config.toml
arch = "unet"
targets = ["kind"]
scale_shift_norm = false
warmup_steps = 300
Rows from block 9, named by matrix and row number. Rows with one number belong to one channel. Each number is 128 + 24 x the weight over the matrix's rms, rounded and kept within 0 to 255. All counts start at 0. Numbers have three digits each.
# convs0: first 3x3 conv (model.mid.2.convs.0.weight, 192x192x3x3, standardized in use), inputs 60-65, a 3x3 kernel for each
# convs1: second 3x3 conv (model.mid.2.convs.1.weight, 192x192x3x3, standardized in use, transposed), outputs 60-65, a 3x3 kernel for each
convs0.135:093100126124120110100141095133115145143106108134109135127158142141119105130142136101128114161149136152169142131122136149099117118097156128123159097109136116108105
convs1.135:140116136143141117131137154121148138130139133128135126139143132158119107134116120138155152173162165142160141132125153133132110168151160114101089120178151131162153
convs0.136:152152099136129147126122125127128162134150148128123161116109119117108091120115119115138125116120127118111136123140150132121130117121135123143118115122118117122126
convs1.136:154133110102121128113130100145151137130139135139149123170131129126105125131121152137100165146154124117088141102151103120147101136123149122105128162102154123121160
convs0.137:108116132099128121121131110158122140126135137141109119065121144149120177149208076106132171120117150135093127077123149158083122134137161118124125151146144129114148
convs1.137:149127124121116117136136127123123117111124125120118103124111116119117118128142131137164153132123142119150144144119123136128121136124124123130128112108105139122105
convs0.138:117074132122131108129143107138097162140108087158125122141125155141117140129144149132129117135116128135128128125098106113108122153127138147114114147137152151122141
convs1.138:145117142144117105147161112123104113126114121132132123159119099137165133118125082163162132130149138155134166142119168187157145152150144126198093134106152132111156
convs0.139:153117178108097137162125134153154192125087131121119118161143122142146149126137145143108136126110131160161135123136117138130132137132147134112104145091135112129109
convs1.139:153146098169153054173137108124130153140099130141113114136136127171150090142153098158097153096143104131119123141107130144111171124184127152139096090125081087191173
convs0.140:162137137122097153155130131157127144136136122140109124114119125150125152142145157116097096140163133112132166113124126143130111155151123134149128156101104136137130
convs1.140:120102117167156126128114142147146152117094143145140118156155158147166140149163164168125103141131156181094123115128151113163149118133149122091108118143153144075093
convs0.141:122106111120106107135086134154089212132112071136150110113113159152150197129138121149124125157139109099147137095117137089156115117127126115120147126103159152103104
convs1.141:105158103138116101126123138121121122121136120116134126161138132123117103115135114128156131188161105137153132124110158189142109111159079131182138119152103148120163
convs0.142:158160154104148110152170165134123144177112127163129124193094117141140177105139163192135098174094122129112099144139152083108156125193085095144126126146125146108120
convs1.142:135104095119108102116136139132115128120130119135146132111120114143144118119136118134113168136110116132127132134110117127127151119130121106126126136109123105121119
convs0.143:108113131143124120121113110166103136095135153162099120091114145121101095126150123151151132147165153126132137129139117114106118155124093117152139109078122098129148
convs1.143:146134141132123142103091098114115130125132132124131146111112111132144100120115082117149172126135163163126149133150125137154127144142126127121108107097112103147148
convs0.144:137135141126188115152134112122068120111154106142103106137138115092136124118123125143098170140125112112147141168142124097105125123122138143110112152098159165119107
convs1.144:139151114125129118115126136137128140130109125135128125113117119115115114123119112146128152094155132081130102095104098119124115143165132150091127144130114111126131
convs0.145:136092140130141137132107163118153115119163117145118120135192102125150149094144109100115145142100177094135143127132144167102119160149157134139120120179096142137112
convs1.145:135119128132117128127146132140141148132130144127130126134130138133133140137135139137124115106117149120137132130121143129148148118138145116123134106108137122124111
convs0.146:107129112122153154152160142105128132112128129145143106107182140151135117135129116164150136074132113153151145143168129127133090116151130150137146124114157108134170
convs1.146:124113125142132130137126142115126116121125121124113128118128129123116121128114123140145112134138141145121106127123120126132131118114130127121112106160133135122140
convs0.147:150098127134094102112118150077138118166122156092137170146113165139076150144117141093117115101159094125130103154119137117150132101163111092114135121135144144119130
convs1.147:153116134161100096110132127085121119087102079110112131129093090129138108112144126144114116138134131169121129132093151151149161133157107092105169105090082175157205
convs0.148:088116135116125129104102106127079139146127116166131133106185087142117133124141138123104092088106106169143138079118141156134120116157110129162143115134122131114140
convs1.148:130109143180135142155130139104119118119147137119125119159141124136139145129126149134110163116123158139087170153150131163127168109125113138146158142114096119114148
convs0.149:143117107179176119119142108143169101115134135142120109138130109136123109128157121142134124106147160192128144103116111127106119135130107141142103146165120126138142
convs1.149:130162144151125144123111129137116097118114123111091148124133123143152136147147141171166085141127116134167156128124119113161199159133164137095144101116149158125090
convs0.150:118126136136137111140160140167101134127136140139144149148131114121122111100132115168127144121144114149155146118109146141164162131150137126131135148148135112124123
convs1.150:135124127152132142133130164136145139146145144139134121130129134117126137138124114120151126084140093079105088146111124152110141099094144125113099111142144082118134
convs0.151:142158181154140178135132096110112082135133126114114143104146132125129107107149105142092114111107125143100135136128148145105132112164140158147124115153113120164125
convs1.151:118108119125133123130074146123103157144148172141163113131125139113122122122114114125127123124096175096112144117149120125159073151123082132123132152111109090170158
convs0.152:129116179092123155154174127123156096107134152158099103111132145147135139102148132152182120092137105121126175128107138095152136145115101113120155108112139124135088
convs1.152:152141171149144129113113131124100141142131139132134146134162152135137148127120129157135138122104138167147130116149150112123182115103110132094147152127144160169120
convs0.153:092112137108123136148153125148074106138160131157143126141138159142109131159148111149099152113106119106111134146148145151153142131104140085137144118140165131115157
convs1.153:157132141128127141166111185122115133136113135134125119128127140119118125134135151132137131133134133128127097082123138112141131144162158113114131127104145125105120
convs0.154:126156128182143123115153148108129091132130127155107137167072158118120137139148136141115142126144102127150117165152106106165102100123145123149127122095090156125146
convs1.154:141134138140130131140137146127130126136145136134135130120114136136137121128132134126133114159152119137156124131135137159124135159168127104131121124156082133129153
convs0.155:142127133117145126084108146129143073105118093130085190121104105128121116120125141115136104109121120127128117135137133084108109105117120129093130098129124125147111
convs1.155:130113126137127101122102115147156145160137139140128142098132140119103135133096111164131120122091179115132105153158142095156140105076147144130148180129133142137060
convs0.156:150146130120146160131146132127148141106107144136103089141127148127117114139145120126085120121166143115106118115094119164116145136169140119108153122111147100111137
convs1.156:119134119125125149140132126122101125137132140135146137158116123142127150121128119144129104143129082162100117110118131122135114131162127120145143132166132126135107
convs0.157:136116123148113126122124124133071110137135121104140131120131133127112110117140117129116143112111108114113132126124118103142117107140124132138123145115125145130097
convs1.157:140097151111128125107123130128113141130133135118138124099116136102124112103142098079114156115129143120185146106138139116145151122141123111112149115112112141140104
convs0.158:108134148113158154128113140173093102110145189164124108100137160100104099170110111113119135131103118162130147138124155115106108098141142136137138105142135145132142
convs1.158:182144148131126122125100134137120113119115129113119127134134137159150156154148127157118123139126108140153124102111156143114127144137114119109103117091142098145134
convs0.159:126109189118163117141107115146159091105129123107159123114144101143160111112146038113126155126132065105133130159139082132099106166116138105164127114117159058177081
convs1.159:130143123133127152120152130130122126137120111122127125131136124127134133123124118109108110148128116128126111126131132135113111123114126143118110135134128169120107
convs0.160:153082130184136098098103134107120109146115140110143150157093139104095102171134068154122097127116149166157132083164124101159111102124092123117108083140147128134113
convs1.160:124110110145110093149114100112109117127133125133135124145140149136150144148143147111092110108127104135097104085110118100140105124103114137131116110129121104097136
convs0.161:128119122142133112123117113132140088122138143104135144169120157114150127178129082145146137123113177090167093058179161143150119116124107119108174136157122141107143
convs1.161:148142147128130126124132138132123130121126131125123120137121126130125120113110117144130145138141127131111118113114122126137112145131118124137123120125138111129179
convs0.162:113122115124094151114130132097108136147157125161142158147117104109074131128162152115137086102119119160078151103159113131132177116149165110134136105148125123132122
convs1.162:123141109127115123122105128103112116125128103127123123130126112134141120129133127150157126110123140123150159115130132124126134106117135114120102109143126111134129
convs0.163:128125133146167111100133122050143112146156125151111164123127117123122112126134137101137138158157143141121137130153104122113140121137098144105118128098133140151113
convs1.163:164110123165144115185117126150141125156138125133131130157137138163138123155127127099160115126106078138181118127116117156134114145084095144136108142128117168155097
convs0.164:111131109147115103115099110091078137143137110150134167095123122109133160117111128140117158123100111129157119124135134137122114149142161129145147103136115138145138
convs1.164:152142122162158133124113104137141137156134142136148134148147141153154140141154140112156155126130158110107125102140136160165121125143123152183168155123175144098117
convs0.165:155116155101127093116132126136193082141109134142077149125119138148151140137146129113134100140127143120108123142092143103126119127119128137128125118117136170135131
convs1.165:113132156114140144142119125144157140167159153147147152113131130124155153104113101132144154118123102130153138094137100101129141084078131151164113098059118125084106
convs0.166:183108157125138118114144153106153142156130126146140124098161160098063119139118105138119125111087118163108161139123153120191141126142152139132117133137114121101132
convs1.166:134124146150147137149147098112119114117113115116129136126124122126113118125112103130140138144126144117128141107106124129117136130126106121132144113127133122119131
convs0.167:135146135154133133122133111081123134118107129128177098150126120126098120134107134121136136136124101148148107128142131166142133109148140129119142130113147081108141
convs1.167:111131111137119136129124149118122105130143128115119139148145147139152134137159138164129123169171139163149140120111154109080125112135137125163169140103172131143129
convs0.168:143128126133136098112127133116120191170136050110079163154133135130117120130116124144159146109112124159149109110101135158155144141140154154113108142141173127122107
convs1.168:129138145138135111113127159150182151144128132132129153121121136127117110140126124106132117166096103111098113108138130108125142107112127116092149094139101117159076
convs0.169:116133119101127139132171130122139121127121127135144097066130078196112212124088144117144175147129107082131183137142152152173048158075125134113132104157149133149136
convs1.169:129132135140122125138146125163173167171183172163167158160146151161153165164160168089104088087085109098110116103128124127120137107127135164164136140179145148157124
convs0.170:135101180135144225130123101131109133118094147115145145170149123127103092114106157120122121146139141125092141147133135107113142145106131115122137125158139134141131
convs1.170:148161103134058140112128169136150092114142145116117148132120142114133136159139131110182115087114147166110183151082135052146147119133170153184156142109119128102137
convs0.171:134134151133151134145137164126143100151145131135129118131106136166127090144150151169153085106134151121117107142126128108082122147128123107143143131099134132116120
convs1.171:147110162158121139081095156154184142130141155141118129127132125114130154136135134150118147138121131129144162144116062133132127103125136088108154131131129146110112
convs0.172:143122140137123159122120121101120111128125122113170105126154126099124120110132130126118125118134110090142117139158150104136126092108124145132127140136127139154147
convs1.172:154122089133125134164112127144138142151134134120154122141113140137110128144137133161110144136114103074102136124100147146159165110130155137160158118110169107107111
convs0.173:118110153131135111118104112176160130101112128139129137116111135123161101137117111107144127123132120125105163129131130133100137138129150127121124142141139163170135
convs1.173:178149115119102141109119159131144139132147119099118119133144144124156151133141151105120124151130146136134117129119087135132106128124156121117137128112123096104122
convs0.174:131123112058133149133098143133084094133151146109154167106135136130113117122105136117148171142149128093120096111124160135117149149167130135121125119140143105145128
convs1.174:163160130101098112101150073128133105118121114134127107152146180128132142123138147161171105154093116136098108119152164137131125117157113135122076157118124146157144
convs0.175:159135135128143115125101113139125132108139091141066071115120124128126139141129123116121140130129135128133145125109145145127126154102114136140111114127126087139123
convs1.175:156109119126129110111173123140143131140133133129139136130138118135134116117113129132137111102132138147147123130139144120146150091148124114132176097092173102079180
convs0.176:113138134130111123137134127121136133100154134093116124139117140139115135142133136150149177139122091135107137082091148161126152121129116122110141119105154097098120
convs1.176:143134142139146119119143144147155126146150137129120124147130115156118118155138136151166145180175114131127072149166131143168138124155117118113127132139136137138102
convs0.177:117131138140114117109147112150131165097128122132114114155137175124177133139115189113124105118187155167125157102104128099190096100122154139097129149150122105154095
convs1.177:122134148143130133137162142127128119134129132120116127136131130132125125139138127117120101118116115141099150111131153123124137140142138183135127118079127112118137
convs0.178:120107099106109167142120134142108123130141111129078179137108124168091153177145109134119146115106152125113139132124135097127131135155123072129109138077144120126202
convs1.178:149128132133137134126139138113140126139138143143143144136121127145125135143132143161147127110126094162160085127127107141153148134169123077108142101138129096127127
convs0.179:122118104112116127134119140143114148138159100120103142131112118131140119176116118124138141143127090130103149146088124114124161120115156136152145131126148151147138
convs1.179:125103113116106141142126131143160146133142129145132127145121121111112121139131127138145122160152105123096142117109123151151139108129126151123128132113165172125158
convs0.180:125103141124152114149095119124145116134141106113130100140140153155124134131147139127135082090115146121122120105137111130136124135134134166144116142125133165146157
convs1.180:151140150124130136116120142134133131124134133122132123142147162119130158108116128135138117120108133095106150128123121134142135122127133138136102085078127122113151
convs0.181:133118101107132082089143164092135120150121106137104119128049196191077120087126229118110175147130119124127146137105167197100145150078090150119166135135141128105104
convs1.181:136142128151122123130127132116119108116115120118113116129120124128123110128123117128139106114120135131110097124136130124121111131125134138104130132130121103149118
convs0.182:131137107113129115143108126118115125111138120102127130146111097080192112140173107104131134123089121146093142158138141135122139115159105127158108134129092107194132
convs1.182:126113143135121128130129128123139126128130126120120116130134141124127133132122124089113124129143141125115113128122126111108114107112110127114124108111124105146134
convs0.183:130150115131117129148111115103121109138169140117132126130142145106135111130143122136127133149126109118104104113137125120140125123142111131127142125130124130141149
convs1.183:134129130160123094143120119129133125115128118125121123143107121145122120149128125188145146107109130108111120104140139075054096160178125122136142165102140124109129
convs0.184:144115119136113153136120121091098079148123177177146138113105103139154145120108099155106143148134122132138106145120112149100127143167132106125130145123118146110161
convs1.184:109109108109140126134143141149158126142123113145141158084108098156147153141137133167111151110120084125100086089112103151158181132119152091089114146131117164140137
convs0.185:157124126142152159105133117133115108140101089112153153187102079132171101137147107133144139069115121141098107096112181109106159168156163137128153118132116109127119
convs1.185:131137108113130131135124128142139128127133138113123115126130134118121129131115136122115146122148156143100141141119118132143127124128143120118133122151136117127137
convs0.186:133113131121151123129133144142131118137156124118168125117144109114098113118135139139126151131098151130104138145123110131142149144117125127138134139123138129131103
convs1.186:174150122166139143143125137145104124120124120105147163148137129151161146138144126097078137132108168123125146144103130126104167104169129132117120110089143095120127
convs0.187:129122129132117112126112098125109138140163099085124107147171080130077186157133152136099110103120097158121106126075122179118149103145168152111141103153111136095130
convs1.187:135130130154151135147135123120118122123116108124115112138144131125135129126128132135156112131093124124119108112115103127123111111127101132126116118091094110126107
convs0.188:157131112121165157147110127115114125138141116126136152135151090134088148119151135138126119101158173139154112122151129135103156089100148124119146153136120138151169
convs1.188:117122148130120130133129143132126124129124125124128138135129126116121124120127125132121126121114126109136114120129117117127129127137144142118110134143140139169122